{
  "model": "contrastive image-text model",
  "text_encoder_parallel_block": false,
  "init": "orthogonal",
  "orthogonalizer": "newton_schulz_5"
}
Rows from block 10 of the image encoder of a small contrastive image-text model, named by matrix and row number. Each number is 128 + 24 x the weight over its row's rms, rounded and kept within 0 to 255. All counts start at 0. Numbers have three digits each.
After each channel's rows are labels from the 100 images, of 14848, where the channel reaches its highest value: "peak on" is the class under the peak. Only what is clearly more common there than usual is listed. The data: made-up ball-and-stick molecule models. In brackets: how many of the 100.
# r30: branch 2 reduce pointwise conv (encoder.blocks.10.r3.0.weight, 96x384x1x1), inputs 231-307

r30.69:133110116104112128112127136128137129060105205132083104121143167139082122115095163078176137112130090115075118135140063084135107120127139098114138117109129150125112076151134142134109207165077107142112135137145129097175133137121103156
peak on: green ball (41)

r30.40:121172148105084121135113118107147104122125168092075115133133157117129084132114130079115157105137099134130180140090138129113138108139174132141133172114115186110122144129132195147127127159154125115130159135142117124121115160117138142
peak on: green ball (92)

r30.68:130164129141241108117115133154130123138148124153155128133134148109125128106103155135083137129118109119161092145134127126138138138114117146134118083100139152133127136197116077125120181106166130253122147096136139145128155115107142147
peak on: green ball (89)

r30.71:137120130135110128141106167142106152096133158103100114122169114133086144130124139069162120139157123123135175105145144088116138133110141134135129129139119174094179134096133143104124131152123104143141097109137098170131107124126152111
peak on: green ball (34)

r30.9:113140134136101125115135114115116118098143124113124108142111136115124080154122180137129070124135139137101172090114157123149133115139099101116100125177145143116106107191115126143113144152120157101123115154146060118105149127203104145
peak on: green ball (40)

r30.36:135120146114122113135125138150132145118152147084156097130090134097152111144135105056091036138145116152126125100118075151145134149114122104100142110163133143097145139150147167119134118142142102178129110150108136115105127123080087153
peak on: green ball (70)

r30.11:092125136123140131143124133104071115130115109140171139117096143127148140122117112134109154103158164124116115117160112113098133135142159118121127105133138099151134139163137113118089091151128172193106080078176136105132133105122158112
peak on: green ball (43)

r30.81:106123123117178142131123117141149157181184162139137138090093127152126152112122114144141089115145157158189229125119121138103140116098179157116170148096122158112122106162142140160119126155092135087121137100111116128145147128068119105
peak on: green ball (66)

r30.32:111173151137171130139113097120119100107074146106139116135051146110167109125143163127153094107051167138156097156134126116114099158145126129142115126135123100131148202154145144126138104090086190176124134121127118135125137131128134168
peak on: green ball (90)

r30.90:127135144138139133135116107130178122085143170154132084134156114157149089146110152100141126145120156131076132178120119072115105117120098142165146088141136120111111067170129116135089199175123147124107130127124125104109112101129091161
peak on: green ball (32)

r30.93:149156150123107137132128139173156121173127200081113205140096122148144079131133158128180061143115121112151140104136101109149128110123079104123132133153094173102125127171101156126142160142104100154111143148112118060131094126114145162
peak on: green ball (98)

r30.56:134156161118129112138157138106148115130112153136111066098153175155142114121114160088068121123144118124079136151125140188120115111157118151155126126166127130119130112150140135119105119133198116097117119149104130125147189117107125119
peak on: purple ball (26)

r30.61:107137131132118127122125094107117119125115134141060139144080117131137124124106139105070103131121126090116135061096148114137122126108116160133120117102111119114084113123138141122138141123110134115139155076140116098149099119119112103
peak on: green ball (80)

r30.83:130127165125122100114133135105113114065143149169151100144105139161187125124098103127060135114156154134086175096142089105104118115118104087127143136125119130109099147128146127148126092108144143156140175107129139079181135121097128177
peak on: green ball (47)

r30.25:099114178108153111130116113119152123155093120126152098120122118138135153112111102155148140115098121119146108104105134140134138142134124116104109077170121137136087139098104117126148085102118145099118106131159118083121129145177147167
peak on: green ball (33)

r30.89:140143118143147141114127129129147122122086115144102128117131125153131109119121126130111118137137164156161130168132134145124137109117120199093129124186146147140134116117130180106113126136103158129155126142120119066093146121150081116
peak on: green ball (65)